config.yaml
dataset: "pixel-art sprites of 400 made-up characters on tiled backdrops"
image_size: 24
hidden_act: "relu"
stem: "deep"
init: "xavier_uniform"
one_sided: false
max_steps: 22600
batch_size: 128
final_lr_fraction: 0
Rows from block 9, named by matrix and row number. Rows with one number belong to one channel. Each number is 200 + 40 x the weight over its row's rms, rounded and kept within 0 to 999. All counts start at 0. After the name is the row's rms in percent of the matrix's.
# convs0: first 3x3 conv, stride 2 (model.blocks.9.convs.0.weight, 128x64x3x3, standardized in use), inputs 0-10, a 3x3 kernel for each
# convs1: second 3x3 conv (model.blocks.9.convs.1.weight, 128x128x3x3, standardized in use, transposed), outputs 0-9, a 3x3 kernel for each
convs0.35,083,170,122,200,213,200,154,256,238,191,243,247,206,271,242,214,263,242,253,182,177,205,207,149,206,163,175,210,229,214,200,203,151,177,196,261,211,188,206,221,126,262,169,277,154,146,200,193,163,183,198,106,256,176,197,259,157,179,212,186,191,177,162,182,150,134,141,108,222,134,131,138,192,205,208,142,199,189,167,142,185,139,227,191,199,186,192,135,208,197,141,164,104,174,127,149,205,138,136,204
convs1.35,087,206,210,120,124,180,216,270,236,171,213,229,139,200,155,235,181,222,224,207,179,247,193,240,172,127,194,195,156,232,270,194,257,326,198,283,279,230,226,258,176,146,154,212,233,200,200,245,198,228,217,192,206,222,215,162,183,147,242,200,240,232,207,183,179,161,234,94,182,189,131,226,168,246,248,193,242,227,221,203,189,222,156,185,184,186,206,186,137,214,217
convs0.36,114,141,197,248,340,238,104,246,310,116,214,216,204,208,175,247,184,161,221,246,196,174,179,194,210,211,220,177,226,191,171,224,215,231,153,214,220,218,253,222,228,183,118,191,233,157,182,191,243,199,148,198,175,182,262,190,155,227,287,152,128,248,333,172,199,176,152,164,233,236,214,234,254,198,184,188,160,231,208,132,201,195,222,170,212,146,222,175,199,168,175,159,232,192,75,252,225,207,211,164
convs1.36,108,151,195,192,229,232,205,151,270,209,172,240,186,381,218,145,215,136,245,274,121,245,217,320,127,226,184,183,196,198,191,152,195,238,172,192,220,250,265,181,196,231,224,172,80,191,218,197,198,186,235,179,224,192,200,230,226,217,168,152,182,150,127,243,246,176,218,194,165,187,199,210,229,116,219,226,191,157,256,172,194,172,206,198,175,225,227,186,231,189,214
convs0.37,080,185,140,196,167,154,218,166,215,215,262,214,200,184,193,200,260,237,248,152,212,102,248,187,170,157,171,154,293,243,238,237,167,157,294,264,223,208,183,188,129,181,185,227,173,178,212,150,193,160,226,155,131,169,171,224,166,182,214,190,204,171,167,178,113,160,161,59,190,167,122,163,174,210,232,233,135,197,200,126,190,236,211,135,207,220,148,193,226,163,148,152,262,150,181,193,130,175,230,207
convs1.37,094,158,234,234,232,160,301,203,162,179,152,205,241,187,207,192,215,238,205,215,258,195,125,250,186,141,211,162,215,235,221,220,242,230,146,225,230,231,233,109,239,203,266,216,278,225,191,165,211,222,154,176,231,242,219,230,262,209,208,292,186,165,205,156,237,247,219,284,257,180,204,241,202,185,171,198,146,161,200,149,187,190,187,196,201,207,132,212,237,200,175
convs0.38,095,284,142,125,122,138,71,179,149,195,169,193,203,183,207,203,177,179,216,228,183,106,143,228,155,189,145,182,231,163,173,261,219,197,169,239,261,199,160,221,186,220,197,208,190,221,219,238,261,132,180,202,192,240,244,196,213,176,206,244,188,193,170,134,249,203,225,276,213,180,231,174,182,135,113,175,116,129,170,85,105,171,180,251,223,211,227,201,227,255,186,289,190,215,172,197,206,254,192,155
convs1.38,101,204,188,215,221,163,234,237,128,165,247,160,164,256,208,227,207,149,226,224,214,198,179,249,103,137,203,188,187,213,198,205,224,190,212,192,149,254,123,223,269,213,214,266,169,250,196,182,224,203,189,229,197,187,194,185,224,294,222,264,269,189,164,164,269,191,213,272,202,251,210,230,208,237,192,167,215,217,164,201,127,239,131,199,215,183,191,231,206,193,270
convs0.39,075,178,145,193,260,181,137,191,195,170,238,230,168,187,198,183,169,216,237,214,287,196,193,257,300,233,162,185,127,203,217,248,220,259,145,288,291,181,227,250,225,191,228,239,267,177,189,191,212,202,165,158,92,236,229,204,200,213,194,184,237,225,236,256,188,171,193,203,220,173,244,216,219,173,177,174,179,192,211,141,176,169,150,257,164,205,282,291,238,209,224,173,149,183,129,226,145,204,212,244
convs1.39,095,159,172,83,216,180,187,160,148,116,239,220,249,173,207,166,155,238,197,136,194,141,101,183,190,222,180,211,211,221,207,210,222,252,182,220,209,142,184,155,144,189,201,173,193,249,182,228,197,204,262,192,239,282,177,154,166,200,240,174,271,142,296,146,185,150,144,180,140,213,199,129,192,151,189,160,217,176,242,251,164,207,232,246,222,170,173,213,192,193,194
convs0.40,093,104,212,149,170,218,103,288,165,207,183,199,248,175,250,240,249,257,187,185,129,174,139,171,150,192,244,158,158,249,249,170,203,175,250,186,210,224,213,141,230,222,185,164,178,163,287,222,180,179,165,169,159,209,135,228,155,186,172,210,197,268,254,177,287,235,155,268,144,162,244,193,145,152,193,161,165,241,173,200,208,181,215,126,156,209,229,232,219,203,191,151,234,197,260,174,150,206,205,172
convs1.40,087,224,166,238,124,161,259,201,186,255,175,250,243,239,192,227,266,208,191,127,201,212,212,246,174,201,250,213,166,191,221,186,202,266,175,287,248,216,286,233,105,198,192,224,270,219,227,217,168,236,230,154,245,217,127,252,186,178,259,258,176,158,140,169,197,194,168,212,188,208,205,100,250,178,188,171,180,143,239,201,193,229,112,160,87,158,211,152,236,190,203
convs0.41,074,200,204,198,159,161,140,250,245,249,232,221,194,166,184,178,171,161,122,222,148,201,123,204,242,181,211,286,234,214,144,176,255,183,160,239,219,182,156,130,234,212,189,170,215,168,129,221,198,179,208,212,171,243,240,180,182,189,182,212,218,187,216,211,166,118,186,171,216,250,162,168,261,206,143,110,191,220,226,151,212,205,191,167,249,179,168,239,173,206,224,148,171,262,181,242,289,255,306,315
convs1.41,097,241,174,201,195,178,179,162,206,207,194,227,309,319,228,128,269,170,279,224,210,209,297,211,167,211,249,209,188,158,222,175,151,254,207,218,224,186,272,206,189,131,230,121,204,168,208,154,239,185,178,203,131,150,220,336,203,189,137,218,234,227,163,142,176,211,277,130,200,274,191,186,281,160,288,197,218,186,170,230,242,252,229,241,263,208,200,223,206,253,224
convs0.42,112,224,192,228,131,227,214,202,298,207,190,224,203,195,148,218,245,151,217,212,173,151,212,232,204,172,198,180,251,212,174,203,149,161,165,212,263,200,220,112,130,190,213,172,235,193,110,169,249,165,188,215,246,159,291,159,218,164,306,137,223,143,210,277,153,227,219,205,146,232,185,183,220,219,207,191,206,172,236,174,219,207,226,229,178,202,220,232,196,135,240,248,341,228,175,222,203,205,211,145
convs1.42,103,293,185,285,236,187,243,221,169,167,243,137,132,190,238,250,125,207,211,277,108,301,223,203,176,169,237,148,213,199,185,224,167,198,171,183,216,201,166,166,118,238,87,141,245,209,182,185,227,197,189,194,192,173,166,207,225,250,211,198,151,177,172,218,177,175,180,140,241,193,219,252,184,279,172,215,165,220,163,238,168,192,229,223,168,213,220,168,218,177,182
convs0.43,100,242,194,119,227,171,170,181,294,222,182,200,170,211,178,282,185,259,243,163,241,192,206,194,229,204,267,237,115,215,257,133,172,160,183,286,204,167,296,157,223,218,193,254,216,173,230,230,223,254,92,269,119,217,205,204,239,242,143,300,151,207,215,171,139,156,173,230,184,156,162,203,168,233,248,208,235,189,235,235,186,218,227,230,230,213,163,212,177,247,202,145,101,158,212,239,224,234,200,208
convs1.43,091,323,223,299,119,197,223,162,176,224,154,245,247,134,216,171,285,208,196,193,195,238,176,242,199,189,207,207,227,193,216,246,229,185,244,224,191,184,217,160,259,165,232,223,241,179,244,192,200,227,208,193,257,220,221,223,196,210,256,240,211,161,183,193,167,243,237,223,189,165,263,193,119,183,138,147,253,237,256,193,221,228,275,220,129,260,249,242,265,168,211
convs0.44,104,232,236,207,280,246,298,164,244,244,164,134,260,175,206,203,199,163,225,233,165,150,189,183,223,205,244,214,169,205,274,176,193,204,200,221,250,254,256,188,235,216,197,161,240,178,147,273,192,109,246,246,229,230,181,213,275,157,188,204,196,184,293,129,152,275,235,146,220,214,174,209,219,215,130,193,202,169,220,237,191,224,159,209,149,222,171,134,181,183,176,220,199,204,191,205,221,151,187,184
convs1.44,102,274,265,243,231,228,161,175,248,211,134,162,246,159,177,168,228,245,180,218,157,204,131,187,257,154,114,224,188,203,256,222,217,230,213,218,205,201,286,248,280,200,196,167,251,253,200,167,204,187,179,188,185,175,214,216,208,119,220,218,285,219,235,184,191,203,167,185,154,184,226,171,238,183,212,196,134,150,272,294,217,205,218,220,189,185,171,215,193,138,201
convs0.45,094,186,177,215,210,193,195,192,187,258,229,209,235,216,216,220,162,194,152,141,163,152,236,204,187,189,153,191,251,174,192,261,230,244,239,198,189,254,176,205,154,169,256,261,148,197,264,132,187,238,191,104,196,152,163,203,209,198,204,266,205,131,178,161,142,190,247,226,196,165,142,177,214,234,185,190,300,160,162,225,191,149,237,182,168,215,206,217,188,169,178,236,287,222,127,173,235,121,221,123
convs1.45,099,175,199,228,108,151,176,158,178,159,150,196,130,175,162,236,208,225,180,198,194,247,262,105,149,224,114,217,185,206,190,226,229,188,211,199,180,186,166,216,270,101,198,268,191,196,170,216,168,209,175,211,198,183,199,161,172,229,242,241,266,182,188,170,264,223,243,177,172,204,176,238,192,242,208,192,255,105,192,231,104,235,145,291,182,211,245,259,211,227,206
convs0.46,121,188,169,194,91,188,193,188,254,350,196,180,202,212,202,269,193,185,202,263,236,171,230,196,251,159,199,232,225,142,145,191,229,237,209,208,204,174,234,212,203,175,151,166,140,245,144,206,191,158,199,180,215,186,186,167,189,172,192,307,161,134,209,175,204,204,163,224,216,245,159,219,191,170,236,262,199,260,218,211,160,223,209,208,204,196,209,180,209,249,210,181,196,202,200,198,219,233,209,216
convs1.46,124,223,208,230,178,238,186,212,194,191,182,186,155,179,200,111,228,302,206,183,154,274,239,149,221,220,205,213,208,171,186,197,216,205,189,200,197,147,113,177,201,268,148,190,203,259,193,171,186,198,209,242,195,153,184,128,99,224,230,271,155,175,166,162,206,183,184,230,232,177,234,206,185,216,120,204,249,183,154,151,207,263,185,180,248,190,243,171,222,242,214
convs0.47,093,195,207,175,247,223,216,208,304,210,151,194,204,172,207,206,170,227,238,172,170,219,250,160,232,246,275,196,209,168,218,183,169,198,174,252,197,163,204,170,199,252,189,189,226,199,178,154,174,221,199,305,167,225,274,232,244,203,154,216,149,150,242,179,160,155,201,134,210,200,219,125,193,223,234,247,226,178,237,212,164,155,170,220,125,195,146,216,201,189,206,231,207,179,174,74,156,176,171,177
convs1.47,093,150,215,180,230,198,195,177,178,270,144,232,233,256,179,84,159,97,193,187,178,177,173,205,178,283,218,227,229,193,193,149,199,186,122,175,185,228,206,119,168,149,193,162,184,196,207,214,218,184,200,218,179,166,195,184,221,259,147,235,259,210,185,157,266,159,226,188,170,209,222,201,165,223,186,174,202,131,224,125,178,213,258,179,163,159,194,214,202,140,233
convs0.48,108,166,214,287,272,153,234,103,203,215,211,173,190,215,153,126,155,193,196,215,167,211,111,216,196,228,177,164,205,225,292,241,208,200,211,203,141,183,122,230,176,230,234,153,239,207,192,222,210,142,163,255,193,233,333,200,229,193,175,243,158,212,122,220,215,179,221,242,194,159,217,195,213,156,218,218,173,208,192,183,163,215,245,164,173,184,225,180,236,232,277,300,213,179,186,205,203,194,178,158
convs1.48,100,131,237,212,190,176,217,210,231,187,193,181,205,147,169,175,94,236,207,192,225,215,202,212,236,186,220,151,210,187,164,187,176,233,164,187,240,240,210,180,115,188,174,158,157,165,197,207,186,231,191,211,201,200,223,266,262,152,196,149,186,197,184,121,175,112,153,161,192,169,228,203,167,201,210,275,261,236,166,235,191,185,160,249,164,196,181,194,164,195,256
convs0.49,084,198,202,203,196,216,216,159,224,174,144,211,229,188,192,200,257,223,211,235,165,162,217,236,234,202,242,230,158,192,235,155,157,270,169,220,205,205,258,235,245,239,203,174,283,222,166,203,178,143,197,205,221,194,198,190,148,189,182,185,163,179,224,164,227,240,156,243,161,136,241,233,178,212,112,194,202,143,207,186,106,209,139,224,194,164,169,195,181,160,139,173,126,196,195,174,219,163,154,234
convs1.49,089,190,226,183,160,166,160,208,183,195,198,201,174,263,202,252,191,185,185,278,187,213,189,235,186,186,232,261,174,234,297,190,234,262,202,168,205,156,149,259,95,177,237,191,105,147,210,230,184,245,228,170,259,238,155,204,169,227,185,242,184,190,128,219,221,201,205,164,203,223,139,181,217,161,186,163,207,193,244,203,162,186,211,199,174,135,173,159,144,142,139
convs0.50,113,206,163,161,152,190,130,277,247,235,170,185,266,212,168,155,224,210,207,152,214,114,183,212,275,262,188,179,205,241,173,198,186,250,157,203,257,192,208,257,190,243,206,206,253,168,190,236,253,185,170,259,210,232,245,212,231,136,192,183,260,238,181,219,178,128,210,148,180,161,163,217,201,176,164,261,111,190,267,188,191,262,184,209,197,186,139,178,144,165,172,191,164,179,228,168,219,201,183,241
convs1.50,100,230,141,163,233,154,198,318,127,223,94,177,274,207,154,189,177,234,184,239,241,207,219,207,149,128,284,206,191,161,185,228,168,209,237,200,186,153,210,252,269,269,135,268,140,233,190,213,211,236,183,212,193,197,188,282,238,230,160,223,223,216,201,187,209,201,220,205,223,202,243,253,236,194,191,152,181,182,157,257,151,258,217,214,147,271,192,215,186,201,297
convs0.51,096,228,209,198,212,232,215,162,111,198,189,205,207,259,153,191,197,240,170,185,148,123,199,188,194,177,236,174,236,244,225,214,200,193,254,285,255,165,156,197,109,153,211,180,173,209,233,227,182,234,172,193,204,147,179,272,225,214,192,159,187,193,230,225,161,214,162,137,171,152,172,158,151,221,187,291,229,183,290,169,186,247,217,217,182,199,184,156,200,162,154,150,245,231,181,174,139,165,179,184
convs1.51,093,227,279,235,190,149,198,120,114,174,185,194,245,268,268,240,211,308,186,207,160,181,197,193,205,204,195,246,144,112,138,145,101,115,168,134,155,186,207,321,143,236,238,217,233,228,171,177,194,183,187,196,205,190,194,276,272,151,265,220,225,134,178,159,220,169,179,209,255,130,202,189,193,194,168,204,131,165,200,193,241,166,244,212,158,249,229,181,246,252,129